python train.py --arch="swin" --model="sound classifier" --dataset="telephone keypad tones over noise or synthetic speech" --train_examples=39062 --gain_aug_db=10 --time_shift_ms=50 --n_mels=64 --hop_length=320 --input="log_mel" --spec_augment=false --win_length=400 --targets=["number of keys"] --num_classes=9 --norm="layernorm" --norm_position="pre" --hidden_act="silu" --mlp_ratio=3 --head_dim=16 --fused_qkv=false --bias="all" --qk_norm=false --parallel_block=false --inner_norm=false --drop_path=0.05 --patch_size=[4, 4] --conv_stem=false --depths=[2, 4, 4] --widths=[64, 128, 256] --mixing="cutmix" --loss="cross_entropy" --init="lecun_normal" --residual_init="none" --optimizer="adamw" --learning_rate=0.0013 --beta1=0.9 --beta2=0.999 --eps=1e-08 --l1_shrink=0.01 --ema_decay=0.999 --max_steps=10700 --batch_size=128 --epochs=35.1 --lr_schedule="step" --warmup_steps=320 --weight_decay=0.08
Rows from block 7 of a small sound classifier, named by matrix and row number. Rows with one number belong to one neuron. Each number is 500 + 50 x the weight over its row's rms, rounded and kept within 0 to 999. All counts start at 0. Numbers have three digits each. After the name is the row's rms in percent of the matrix's.
After each neuron's rows are labels from the 100 clips, of 14976, where the neuron reaches its highest value: "responds to" is what is common among them; "band" is the frequency band that holds the peak. Only what is clearly more common there than usual is listed. The data: telephone keypad tones over noise or synthetic speech. In brackets: how many of the 100, against the usual share in percent.
# fc1: MLP up (model.blocks.7.mlp.fc1.weight, 768x256), inputs 0-127
# fc2: MLP down (model.blocks.7.mlp.fc2.weight, 256x768, transposed), outputs 0-127

fc1.652 148:428495498497545429512558551462481488508491513575466320558438494504509498446491443582444591481496597481497511508508485463360483567430486495422532491511499505455527513557517564467421413590470486490489501489543602501499397550527472491504593491512557598520478527521530473627439533541520499438493483471502472506492451519515505488473552542342500558519493509598498486487463406516447534556512
fc2.652 147:545499444547507498497441570507575508524583458493495502459478475468493462418455487497499524507547441365499542435486465511555464434493390504517513509522518415497500462501493517593470542355590438482471491471493640543500506508488467508509583529469430473590466543468508525600518539588477522434485504669488478499397459508531494490507599423516505535493482475504507429549486495500505543434561
responds to: number of keys: 1 (47 vs 11.1); number of keys: 2 (27 vs 11.1)
band: 1000 to 2000 Hz (100 vs 25)

fc1.148 093:403547631435604430503453499454447476519412491624486386538419504593510500502536495559453535514455502549495530505499535500379526487468493506414493517519501480493517495542534502503478510499496499489502534501498511465468388503513480386477501577531519611405432497525499464536444460502381515514489500509533498501500502490519584611538500499450531525411535556586483457512442448497502489520553
fc2.148 036:390570503504502443534481503506519501315510519500420489488583611503560588607533498503486392500441506594633511466513495543546496510454499508498501509615503502498445513528519499494496504519429500495557509472497399500500489467500490442500498503499532516475486513507493499496497497504558529507500504500511570485497481572538510513602520500486400355499491420500497501493582466405495478614509
responds to: number of keys: 5 (58 vs 11.2)
band: 1000 to 2000 Hz (100 vs 25)

fc1.504 113:501490483488530467472513466470454480517373509540496491584363521493499500416506504500491500516404612595494466558391537505358499501507649491494510478488512500507654491497497497438537499534509521514500502513506498483479510531500429510500536501475495518505495408524498525496535395576482514528512529504544359499515493484508518483513550545445602502502523485571411403485477505484495502526496
fc2.504 079:405534374500530496501515491500564421500499528561516549571425520483502486568508493504500418504556451541531491448532504492496430601453508501504484509499536474472431481507506487535616551500541490536482406535455378489488585497494505321508519418639424501363522428487505502461498469512499514553527555538507475418472525546501505474500426487500339505492467484484485473479499508486506437492499
responds to: reverberation (66 vs 25.2); number of keys: 9 (65 vs 11.1); key "3" (55 vs 26.4); number of keys: 8 (35 vs 11.4)
band: 1000 to 2000 Hz (100 vs 25)

fc1.170 199:505485475488529493472525530583498500628421531502507512595451380575539478513497532517429504567526503475504529508540508510499587519513382515500576502561502486546560433524571536502514385399496497571507578504499502519371475488500493493501586649505493524455513422545511372497530492565491493446509511501525415502488507503499591419500535497495533522489548552644483479524474444548551574620523
fc2.170 220:328520500540503474529497503516531494483500537512525412494514477408629501502524461520348445512479490455517522496568426536472663516573349418536509493501496482370440474652517436489483494501506499470505485502471467487514466520488518501499534485520499493471537460518485502467525478543608562502543505494538563497498460504363508537498482463461445512501390578460493511474570525516532505522502
responds to: number of keys: 5 (81 vs 11.2)
band: 2000 to 4000 Hz (96 vs 25)

fc1.512 170:500591499339493456511499505484425491488509482506449491423389566498570500502489455532499543563501514541493519499487490515313555513496534525500489509486501477481641502502471493630366521492491499540412520527508502433527378581529521454513520561533500567469486540493474497491530450481496506503505499520491511549526532501490471585485396502454457526433503533572440479483485505595520418580496
fc2.512 188:592531568489388465496459463478524481502468480482527507500675547499488478623481581500517425483515472554514488503466492474494541533500484438507571466523453496505419481500505473607539507445465580519501492471472459420586542489450521466499452501515518454499525531492490497449449465430443660625471484511493601565533660503523499527492487498553423540498484484433504522440525505482554373506497
responds to: number of keys: 8 (94 vs 11.4); reverberation (63 vs 25.2)
band: 1000 to 2000 Hz (100 vs 25)

fc1.441 038:508499478488525517413498507510439421583431479536467489640451482501494476530504482574500508574422548652490500460488503503452407484504619502486456486499544510510564477476508502479463474528461512500495507567574410476525432450550403458509493539493456563397444499553500451547504506548471576496429489500535405494498498528561518533551506511457610499502573469529482510582469513454482506495494
fc2.441 037:452506489537499515500530501499491477568584558467536502489498493497589457504496542493494487630501496446522479447500499473511503545497456495512493529480502504502446481498507488596589503439523494534501490491517499455444598418498636502499498437597529548528534503503517564518503487485349528499504425586543501506526492489487499485364426468521428500499498494498509499573576503506519544497503
responds to: number of keys: 8 (65 vs 11.4); reverberation (56 vs 25.2)
band: 1000 to 2000 Hz (84 vs 25)

fc1.685 187:526580479415503563498432388572513475518496414529498514502495500504505496517509501513548464459482443550506475511498522510497459442473517602502506514472533556495512523488478520465500486484489516491508425504447447500466497508500499427511493496433428569472509556599491402437527421496387552499389564471494437488498585499654483637521478420552551494280584501504488508522477515453483424492493
fc2.685 230:501496451617501423508458386469511490494505554501477372489500502402522497417485501493437546484527452356499504432545467490569477499503409505470579490494517472498524473556522534510477486474599417490458496400507627538483457494483500603465634501498455521695492571427462525543500502654511501472544444513488487497450485539519569486494636469374512565540491481529510434495547471532505566418554
responds to: number of keys: 3 (34 vs 10.5); number of keys: 5 (29 vs 11.2)
band: 1000 to 2000 Hz (100 vs 25)

fc1.95 028:457505575519533463457534534524541477541487489504470478432472534562499512495621466519396556492421502526493543472517501481527542507459532506474506498503502488493524544517565495513607473559448541472500475527479500496469507625588490522453460566512541580438441466594518434579500532589503500475535416507627480467491475504468503484505586551484679572429508441504503502493447498508465506507505
fc2.95 034:499571476520496560496482463533547525422552424467466495453601528492436499563499412482486505501495443464537556546492478512653489531488490483494445509509559496507619523511532523483498502500458506505510463488426473598515425401434515501509445554391454501439493469508498490493482493435509557572497606479510516562533504439497473499575449494544502474492504269494500488502389503575513540497515
responds to: number of keys: 3 (59 vs 10.5)
band: 1000 to 2000 Hz (100 vs 25)

fc1.625 135:290455659481514524441501557495518517478510516597555496488459419547501499518454441476490473570477496497499518495479477471397530500499469481428474542464481492496523530537523480551495523408513426460554499501484493503456484486502520367496533536581501641428468499496556481466582501504435484517503515518514500533512464490487500545564505517522534570410570534528510467399470407539499493438604
fc2.625 109:495630561525548502532472482490579448368484495722455493509666519542488506482486511499499512546475511524513504506460515499550520495443466498464518542554478492539459415508573501493460654492482555477488559485470497509505413519491504468539469511498496457486435546502411513485501529507409543463494539506502503757495513572499505509513546431498389620500537573594509484509470333520509493519521
responds to: reverberation (69 vs 25.2); number of keys: 8 (61 vs 11.4)
band: 1000 to 2000 Hz (100 vs 25)

fc1.45 062:467419533501563412495520518514580467559473545528482433575446396534487503553504504498472571529470464494500495502517488473503481550555501430476513521497497514518629565502542514425615259551458478499548454468498481483526449526544502465547471515500504533444498500536608506474550484495473452510471469498574408589501495577505514571521474474516542678439535557534517493490489426452488516513556
fc2.45 050:439589502528503535531563501546503425503514501585583509472519522497505476577513410460488468492494438440571516472528491498542599506441472507433487404497534505516490523535517496562492676490422465504623418487377539381499568428501499507471515400666491518497555555517336492541478522514468484504508494509515515429563483497447518462538500419477500542511519490490463526498426440590531500470507
responds to: number of keys: 2 (73 vs 11.1)
band: 250 to 500 Hz (89 vs 25)

fc1.591 111:406492458454514445500496477516503490531491487587447491522461475474527541483500499649502485510478507525527498493443499504443475497424538496494487501516598490500526478487513516441471419544514560524492482495487496518512492505523489358542487601496431577430524514611495364500499453536513500491469501505496501478483446507502500508515469511485499506500493670547501518513522453504490522489521
fc2.591 066:383498319501510510515495524502606416447510488603453548522513457510576493425453494500499496502546497434501481464489499428499495512487462489506505377484489434402509456382446549450497488495503494500500449499495532506510607659511534423517498501555572486595497535451607512496505539524425494420495496526465510510500485496493427479501716473507341522478500582530512533496547395507526531521504
responds to: number of keys: 5 (90 vs 11.2)
band: 1000 to 2000 Hz (100 vs 25)

fc1.518 035:474495542495587465555476515538493505428539500503463399475504502492497556592506441515469530603401532500531538496571507524497609438500511446446468564531534479531567374500526508490385537510472491503504525500470502588508336406552492463482497642542489524442462552527496495513629513522550443509463498474480559549524502577498501554531589477462568549488514580549520547514499376580503505461515
fc2.518 036:621470512499545514495540449495498504597442565433460607468604382466481526426581497490548547486507397465465495510500516476550537497469504525555487412424557528479443541509492490513606487499502460492528542460487565418436546479440501583483619472534517490560499530504559469573557485593512510582529544546506508434462482427528688542491547499503607477558491492452501494511608517513499438498500
responds to: number of keys: 4 (54 vs 10.9)
band: 1000 to 2000 Hz (100 vs 25)

fc1.618 124:508508509501529465492526474324452501538491548699503502511460501478500465580547431496504516500504470499481504495470502498458525500500546504302499498516549400473495513644497500489504447506443340545576499494513504499574522628479473500405500484500503453497500496494514503498347443421500496504568507573623509448499500511548483539496488552426592499468524497500490468508497542488555554478509
fc2.618 124:402492494468498543474525498628392487514515492445501485501656617500539543657494487508445512497506549537551513538591492514423506500518522487501502516477475538578472500486503565512487529579440529512508503599536456416499482366555513481511472504517516593411498512632454493512501507499510414507488438459468503508500482438440505486540507500465371498552568523497529555495394444501505516499475
responds to: number of keys: 1 (99 vs 11.1)
band: 250 to 500 Hz (94 vs 25)

fc1.537 102:476505510480537421387474491498555384574476329541472495556439499506503499481477471621492563502456488524488542506397509501475313495464499506486501498486560491497549452500505613453516499493510524445494473503473491502486498494500464468501523504459498592447513519522501446522435489582398674477486502613514361500469500501534503496604504494505593569494526511513497502506446497363493553501554
fc2.537 055:358574533503502502535452509502574508486498600520496541491660796509532577552416502498478451496500494505520499526576506444516486501474502505466503545499485499471449451505497458535514543487490500500573482474499492485543712351502513454527466558567534510374418470541517448503502569507516496503501515475503501521502495519500534474495697556500364497474456539502500481471478470503495491490498
responds to: number of keys: 7 (76 vs 11.5)
band: 1000 to 2000 Hz (100 vs 25)

fc1.137 226:500559514512558504496567498400535434443498497494500546494512497500516468480604496495521533583504507467489436480408482508508456497515535551504370488406538511479500494495490496536505488545530462499564455435500544528385516647499508503466443314541564508549534522473413505553499500487462500510523514522564458505447518535510513574552372471489562412529497502553496503589474480463543587556490
fc2.137 258:507501551485413491460493450520530539495440548447580509501564513504503521567411499529521524476522486521499610494474485502641481476463444505491554490501500510496449500568539505576493535477510472503504518481507516454474503411477506604493523471495454537503481493505410299524480498502529550542503508432425484499499500527510532449482505552509474541518503533381521481330438483502473494454578
responds to: number of keys: 3 (79 vs 10.5)
band: 2000 to 4000 Hz (52 vs 25)

fc1.21 189:529512448514506346467525424387468434540379480524512520566435583438499493491474566494507498507457588557438455588391496500377458490510562482508504464464500520531544508497498481484548509527524535502491525580500499459514502461548432512497537494499494511465530515503474547470512484506500528497516514496523406490444503525500510436509514554396441412499504509534470506491493505443502525485494
fc2.21 233:497501410400537505500477403513437501528499494554511503534458506453579501520509499495507451501612467513510479509479490550456500515498504507491494516507517486513465502499488481499548499481552499540490482500468475442519517502432494339509532472524406496449509521489510502427498382477458521622473559533430496463494624527559502566492406465485419471500489493470451452492508538501500456426496
responds to: reverberation (66 vs 25.2); number of keys: 8 (63 vs 11.4); number of keys: 9 (37 vs 11.1)
band: 1000 to 2000 Hz (100 vs 25)

fc1.626 019:644501586503456512515503481505495503411485518501527474491521526572492503513621518492412501383498501501515485533393482496501498527507505609511606497471508501450502494525532491525530495504509500506495473592503487498533516633500501502458463414426500490539468497510457501504410541499511527511528487501506526520539510513498428504500531503500510540511472427454492485579472504602501469533524
fc2.626 022:498565505504507464519480495459559496460481494549479491512510535474498666462421517512500517480497498508500525444489487505506493419434479494459517503578499500514525493499529491497501472458501580475480524396488541586496480635440428470621507602479460405512555477468492502484510499444485489518475651517507440567480497533549495474598428481553501539504500513520501440436487351503471515548526
responds to: number of keys: 8 (51 vs 11.4); number of keys: 1 (48 vs 11.1)
band: 250 to 500 Hz (97 vs 25)

fc1.679 170:414563578399500567498500513496537462422501495509503502453560409511495501551508491671486481501400515551497518398500498518444586389501507499499372507493472492500497508505454500533389562541500491468533533507470462486486408450561482416499467663563448487400497498504475501494598500506494500509403502541513517630501499500498498586541520460496482513498720501523504556430518425540495444542518
fc2.679 221:604502468489501491577570499447555491499486496441497657507534503500498495534491502559605506455589463505494402502495558373381479513513583568606479470481482528438500497494384503514506370583447489518508496498475492510613555511501496513501444534501509469472525572499610509439487506448506539467490497506495610491553558517492394451491519581546494504496454564395455658507592486524517517527455
responds to: number of keys: 7 (72 vs 11.5)
band: 1000 to 2000 Hz (100 vs 25)

fc1.649 019:501415565514501494491491507488473491548496483478529464485485504490505492496499501509424523512469501629471536487485481494496475544491502475501388498558486486500478637508499488495423425507493467499506466510497499516449497510496480514468635459521513508426461435503624466510567503494507608454501496606515515437483454502499521477330411580507690727499483511475541568405545543605539470483491
fc2.649 016:500529515513500551501520505501495571486577501468357464409500514519502502520500500449499508503509509506509505664505504518591497702529497505501515546516590497501500510504505501507475479501504508515448511517519487516519318416513659508518496483354528513376427430498649504470502503337548498498500496497512477479508443487490456505525446514499621432499497385489502486506383497523499455503498
responds to: number of keys: 3 (91 vs 10.5)
band: 250 to 500 Hz (93 vs 25)

fc1.299 061:498462521501555404500508465420395472558454465614497450554476565492519500485549495542473520530482505564481498539469502498395529572492494500371520494495517488494411444521513496428478502536417494503503508522498582464496434502487460446472533423516553506376439515501474474550464455496502505527499483508498464399502504486538522519495559531312538464476499576556485490551478500493516527507486
fc2.299 053:478452543566521507521483505467576520501557523493634597491513385480500461575508499453498434468467462471494462507481489502517477471494497500516504558512505500479379531528426480497522492510486423472601499485426503518447540427458403502475516536582478444416562431447568512435449511556511546501512503586530506426487485529481469418436610502504499430496427592432503515459582501506520578443505
responds to: number of keys: 5 (72 vs 11.2)
band: 1000 to 2000 Hz (100 vs 25)

fc1.289 143:492552500487472390492487410390491496513514499502493496477493503413680462562503429514491520498551396501499626488484477498459511557493443437447461462502507403333492552648526496558533510504517404521546494493434511469510497570453551494484546496502501489504529508459501480514468462497462524502526473596495552401523524475500478583475484507489493502498492512465513505454504516481558499447576
fc2.289 183:494402477528498575503495621580489486504512517503491486503521500603420558472546540501478450495372576537510441504496488497520517464498511498553542473498494604580528474440492503417478454533467636496487468492535434492509520502637478512508343507492531510581501469556489522504584639485511417489415418488562418524482449489520527498485503501485524510497502482566566554504526502516487530503375
responds to: number of keys: 5 (35 vs 11.2); number of keys: 4 (33 vs 10.9); number of keys: 7 (29 vs 11.5)
band: 1000 to 2000 Hz (100 vs 25)

fc1.653 088:504468513456556501492418465501500500615498487595508501546373409512495504537560484501524493474453435524498500509499511524467501473464489536487585539532529501499486487524488523461437391488458526499511499500472503497502493490491278464502463548484460498440484438514500381489486360498472503512499564500500412452494502491572500500559476500537598492434499501508498485528452522500502492559497
fc2.653 061:480506446556502509521495498500556500494504500490450506493495244479509503502535492478499500510513455195522484403531500506520502498501491500556503496461501393473501513521422508501540505487496318484502523501443525551492561506492501501469533507504469503533537586455494622496501494577502496502507626530527592508501496482359494499505553479438453744534486470547502475498551455501537498500507
responds to: number of keys: 3 (55 vs 10.5); number of keys: 5 (33 vs 11.2)
band: 1000 to 2000 Hz (100 vs 25)

fc1.122 115:502538541402515480496514536499444419504389454531507501645451528542533492566502500606476477443500530676502498504511530496402448534479533579494524498502476489499509492515488543521511478502529514584499495500459497500415483482532492474454504496498500589485484419554431442494408481508370535500501464489502486474536524500506504475515496556504589469451522497558438542538462503501514494505497
fc2.122 076:504358436504421540500513498488452485506492488479521510595460245486508468645523492553512504502525537513498508452483500573502522442546496466496488498496502497485405531505503499491598541502507424504572506519513518491497608450498469500482559501493479450496475436483506563493558496477533525686500495575492360420484492472546542508501502466525491529541499309493497502496481496533496461486494
responds to: number of keys: 7 (58 vs 11.5); number of keys: 9 (31 vs 11.1)
band: 1000 to 2000 Hz (100 vs 25)

fc1.593 108:458589526477592403493466472431473490505468412594432416521358575502545513499535483535472524525456542593486562533474541522434437504487508524409455527501527444468563468541499515450517500509492516500476490523473505510480413542524474394484489502439487542413489496517484495486358472511434507495514515507530481470504499542506496538575380513443609473415502533582408483555485512428536498500539
fc2.593 052:500599440504529504536417505493577554451668430552349472411498566470523474544545495500498499501493416498520504538500500490506486540550451528516509557507502442448497503523369508500382498499465477496498487496461573514522376490498499464497505628517500489497512539500494513486365511509502504469499503506487556452498506588525413477505443498501345467470461535563393530502505485495496541697431
responds to: number of keys: 5 (48 vs 11.2)
band: 1000 to 2000 Hz (100 vs 25)

fc1.671 125:460611511520544437512531532413511470376506469519454460500499543481512518510506495495513487562501520506520472468442499512501489501506499538499402476497504476493512439504452499532487669512489494498507493520460527517447437534502511500452497419521518500530514572449356523563445514514473568435505497537523495553470520517494501526566407365454493480511487550530474517536471445500540544596480
fc2.671 158:502499535447495504533505432511447554508332589540598472496503538480500569537430480463530497406528500498506451517500505494501500502488506499429575505486516501493495545542506456541467502510463501524525556504505574466501461413503508501512531501493504539503458511501391313489481477500527504534508547308448509482529493490494564520443527704420495521496474585498492438362423468514494441507503
responds to: number of keys: 3 (65 vs 10.5)
band: 1000 to 2000 Hz (70 vs 25)

fc1.20 121:498451498449499580493501550498483477612491467499527496499479422491534486499520477530442578501501498483394516469501506514496510502496483539466501492492590501464477401548520507489424507498519497507500598520499606497469414439499428495483497571492470605503386529566470487529289496519523547536472503511495500499502501517500539528499502568521637461501526567506452540631497507494516693500496
fc2.20 122:447520583479500539527453504473556465459490483492498501512511521579499507498477499417563538543544497501485537507490493440494498504615527493498369507397460494504526578491492512480562560504495390417516469493487507496402502502464530495498475497550554502507512512434546542480501541405302317499495496518499504514523514641389456495501428499493502522523521492505493518465559482421501499489500
responds to: number of keys: 7 (100 vs 11.5)
band: 250 to 500 Hz (68 vs 25)

fc1.572 177:423478499489521413502572584507482493495507498537496285531381538537511492440469440595369557467473620498510513541499502508385458631483499449419521500537500513475515495530567585513392505548429549497476503513545537527524386528587500497519597513513555555511462504526476497536398545562547496425525470496483507470486400549499492482498506528418481555529500503609498486481424365505492523531508
fc2.572 196:509492474545524493482470555494493503539554461501503450441432470431539489379491445493487546524518481321485562477450396527519500434480398500470549502529560418489551457517501500536452557394538451511476508483527590535501491563484470534495639534473468443579461541450511514597502500573505532456528511627496506495392416466511480531538521422502530526516506464527501386538475500511510523427572
responds to: number of keys: 3 (37 vs 10.5); number of keys: 2 (28 vs 11.1)
band: 1000 to 2000 Hz (100 vs 25)

fc1.43 178:510609514493496472488515529461491496501508568604508577489501563461502489563498501500476507662489518579503496499489597499492501590506616500371360540548528473488477416492504484516460581492385492556484498508553379516516538541522529509436502457550517472340513400498498459502516459503507487439501543490523517497502501568503497495493427501456455463452545520500495484547474510490502496487439
fc2.43 203:369489412597612578563475503494484523521660433607477474477501459507508461511573493471454501501481452329491506485545446539487583499526389499582527513510533512481497499490471486500466505484499503471494476521448535514542442477441498499492536513497492503523492614436527702503508498496535477509482500585541466478492497436423467634528490421545533498507475433558506482542480529531528490534489
responds to: number of keys: 2 (100 vs 11.1)
band: 2000 to 4000 Hz (54 vs 25)

fc1.342 128:510612523428506308521437495486513500490483491593432455517501638506527502575440514550491493498492536678500497553486535468359480505493493507484533516543478491505609416506501502512511526479532542501483541496489496499560387465498473402535502538505509554460455498501492498480459517498367501500479511499473495550549616597512499494534522518509488500440489566552437516484472441502526492503499
fc2.342 089:508524525443502418516431487501496512477505386464488534500499525490666497738467471565508498494553477518526505549530499531510494517498474514493497522512473452462503517499502560515499511499491495522499523496431502497499485486429496382561597498485473507336435445496514493465474472489478545547373580499450523444532503585507498500505357531548507430487486472508503497457385508502503451501511
responds to: reverberation (70 vs 25.2); number of keys: 8 (67 vs 11.4)
band: 1000 to 2000 Hz (100 vs 25)

fc1.508 164:380498475453515431515537580500454486488499501514464415546409501521512512516492436626480525517482538539513534460554521462312465608462539501467508497524520463478565496500514510561404476655480475508478497503559571513468478500593510498514532521534502671542493533531495472589473503512506480458491345476499525485501464509500514506512493550415486519499509505545494534501491452554466529539499
fc2.508 168:590511443609387497474424489484543496507499415501499564529483416490504399494516431469504534578513460476506599406453471580573520431522418434479486453503520450405484494499503490498581572341478490493496425479488570497599574531393446518469506473398464386603528537414495525599452474550500618516501535610514442497524504449593464497491521377534476653495499460498469448541443508495504529429551
responds to: number of keys: 1 (43 vs 11.1); number of keys: 2 (35 vs 11.1)
band: 1000 to 2000 Hz (100 vs 25)

fc1.142 082:422458503442591449505491500476499490504468499608473436509489484499508500501520499530493527502496500500497514539499500499260496506409496507464549501518510480494511503504522499497480493528496494492503526497510503454498468492501421321504507525501502531444489501498508494586478500504431496495453499501508512498500499516545609550520498504448507507436501649545497501503500483555505504495556
fc2.142 044:434510546504501514584496516506596528378510515594484499482579501508606527514464494501489461500494496489502510485519489507522503452468482500502500525500462500461438511531505503495498561506496494460497510478496506541496568482499499075531485510512556514478443499500595502497504579501443495498492521505502498512501467563493506501504672463502428508500441498500508506495531393518493488506505
responds to: reverberation (59 vs 25.2); number of keys: 5 (36 vs 11.2)
band: 1000 to 2000 Hz (100 vs 25)

fc1.510 132:466495496497603404503517491375447492582473468548489395616395479470546468569557467506465539531505500494477543490512479514485576520501444486427535499529544453504500518603546457497510454452461406500559529489481599480485465474483421495429549532507488510499440522499515499504474483479504494569514475551503501458545512562489552515519500549426619499484529587516449507520498461520611595414631
fc2.510 127:467511480504472502499496402487457523432509562643460485511664652501498500489496507426507502593469537582508489550470498492519502505586533503495473514495500522519495489489456501477523476570394498498498508468640428491552501483480511470484424472503534496517503529461629502488603508406490467541499500483507546563505548531500400516502514503455270470508507498470495499497559513479502455501421
responds to: number of keys: 5 (94 vs 11.2)
band: 1000 to 2000 Hz (100 vs 25)

fc1.326 138:536504493501592482498521487330435500521469502734498470506438510466501486494603469492535515488503416479458499503441560510478501503489525516396499495480567443432446499603549504499500496518410459530550500501506521493501511653484452500383499457500542453504483496476498503529354463470535503619531509569526497410494506476572502593568513523417562500495494483576444389564485529462550549501492
fc2.326 129:437468491493496501444525488591497489549501530454528584502655570510506544623458517506494489503500538536498487517503496469468461508510611494522434495526471561650473501481500538496524467601495536498505490443510388458500480400552542467563422525526524547368602479545502468489509521490461438506473467464502508511502502498443504486490414529509381432540561587473544653469528501525517601499469
responds to: number of keys: 1 (69 vs 11.1)
band: 1000 to 2000 Hz (98 vs 25)

fc1.729 227:482591579494627435500489507415521436457500461503485511467500582500503532482507456504510499465501505494503474465388500501498432485477607519497405498462506523496526550480486501546510543530512518485537402441473511494500495664500503490472432319537533507545508518464400508519469490499434509520529534504481489506440525513507475693622411451509522428517495502538499500500485499382538470481496
fc2.729 251:470495510498416499496517471554506517490425535459553449510576510468545550491417504537416503459504492507499551521503452502519548498502341498517618481506497501477452489654533494527486531490523500486486550497501511437450489410502505556507546497472464530506503453549488351516512489513563617523516500441480492502501452523480524464447533538483428551504470548349504498361495466520491498520565
responds to: number of keys: 7 (87 vs 11.5); reverberation (66 vs 25.2)
band: 1000 to 2000 Hz (98 vs 25)

fc1.89 116:494555528441558285417425499493485470553451493583490398583414555508505503524545491547448494567456531605531499514468530529476383504445537518403544557550499480512599451508516512514491434504434542532500512510520456503554403611529471439521503490484482545426443484542488462482441468561434539502499497501534492507513497554576475563574448504467492552466529504602443415538405545458528451540567
fc2.89 083:426561478449619329564467466485485517495489498499268469495440574458542685509500501497501484438607508461532498512546498501510485566424502471497498502503482447558500523500523503478539469574530573504502513470451474502543440498500500395575509514505511552432509500495490514486475461414422469492517498498495494508521501610390542549586340502392493500455479512543443432474550459482573502522555
responds to: reverberation (58 vs 25.2); number of keys: 8 (31 vs 11.4); number of keys: 2 (28 vs 11.1)
band: 1000 to 2000 Hz (73 vs 25)

fc1.110 125:511588497427523450553470424490517489497503486507396512456501592484537505636473506599511500484498526540482495524500509479409491478506486535501471511501500501492566445502466497523447510489516504500483587495481494473548333470495483286503499700498478503400481531486505502466517499477371513463459536510487549532523566599500486501527517542517481489402489554520470606504500443586519508622490
fc2.110 105:615529492499478408521424388486546503514501448394482545510569485486527432579443492501546485481598381488501501507497501502501482505501435508543500494530449460469509505504492509525522493420538516522520477488436466499529529542387547481528641481512448467458526499467499529393455442521477593501429574529496513459482570610524508501492325498597516530505402437451500495486472539487546387487499
responds to: number of keys: 8 (92 vs 11.4)
band: 1000 to 2000 Hz (100 vs 25)

fc1.154 018:530500465496504474525506498512478468508203544490475519480500519491517503510517521485544497366546500368517484473526499495498512497480499512519514496497577503512529575498502496499478370504589514535511505439511498477567499575508507501507484513479489498469499529490520521490538500407507494501488498493496544514513507515502502505564533505454489487501482488488506490706536446553504486507507
fc2.154 014:382468565515501376500459504517500505504491497617507490495512521498478555454495498559478498551361488502496512479490503535463504478507483489456518580515513498514503371494507436537457522455663532482496550488509543519520689483496420484476478511541444490488513509539463500538489505535514505515467566524499339560466484525569516527658504478516483590579522501514515490510556448472497506469505
responds to: number of keys: 1 (98 vs 11.1)
band: 250 to 500 Hz (90 vs 25)

fc1.519 048:508529459478554370531441351496467507497541498502495377479497696434548500441564510492441534489521490463500499512503477511490475497498481525484517548497532503493629512527499488470478380542566501498504460501458502490557367592432546445486508432461490531475523587500515502461497392491480556468523568506476549493499535586494484566475369464382415441494485552520501518493530557511530474506522
fc2.519 045:468449508502573538537497482500503576502498472518487433508457462478469589338472492518490453475489507504501482667459508528459514484517461512468561607572550507503502421502498509490468501371531567489516440504442498613494503487448485436554501513529498462499464437500514501411510458516547507494516698503479277526415463489551505539512488498650655464474490524500503367547502403474491537502499
responds to: number of keys: 7 (64 vs 11.5); reverberation (59 vs 25.2)
band: 1000 to 2000 Hz (100 vs 25)

fc1.279 022:501424477505623330494483502505463498575513497459500454498495518492538496502500506508436515534453511513502515507489496497514487497491517507496512497562499494505626519505499498503432429526534495504463557502452496512504394497500482503491542489540512525497489516498629491544631497543506497493499515581499500492506486713500426497514495512489593424509496600493509594518518533502486503476504
fc2.279 025:491464521558488567519553493508473423483506552500573475483513416477517498501437477483518462499479483565500500473498501518607512456445502521501442511504526553494509539454514497508361467498546494503620524482501487498517558501489604525521512464511495490591486418501541496403626474509526506525462637497507508490454402502536561530499484503499587506557496470465521480403477487669499355469560
responds to: number of keys: 4 (86 vs 10.9)
band: 1000 to 2000 Hz (97 vs 25)

fc1.426 109:494490467494676487497533501441512487506516502612518533507473513471512500597542482506546517507501444534506499356518535502448453517448586516387488503529556436480487502502524482526549501525473465514522414486486533507540512496555502437468514464525489528470526528502507461556412461515504448501491454500494515385498474513577500483510471482529510456309494652499478503545512505488502561504491
fc2.426 062:157490507501507540545514535505505500485557495588507316485506482529532506462503489506433473476493502488513487516499501498498503543485483511515497519526480501465440508500489515480410462517514515499511491507494494566497382628511514476507491449582536506520477455516516497498570520466523497368489494500495498498494480528498485516463484501453517463500465519504511548504517478502521494514466
responds to: number of keys: 7 (51 vs 11.5); number of keys: 5 (41 vs 11.2)
band: 1000 to 2000 Hz (100 vs 25)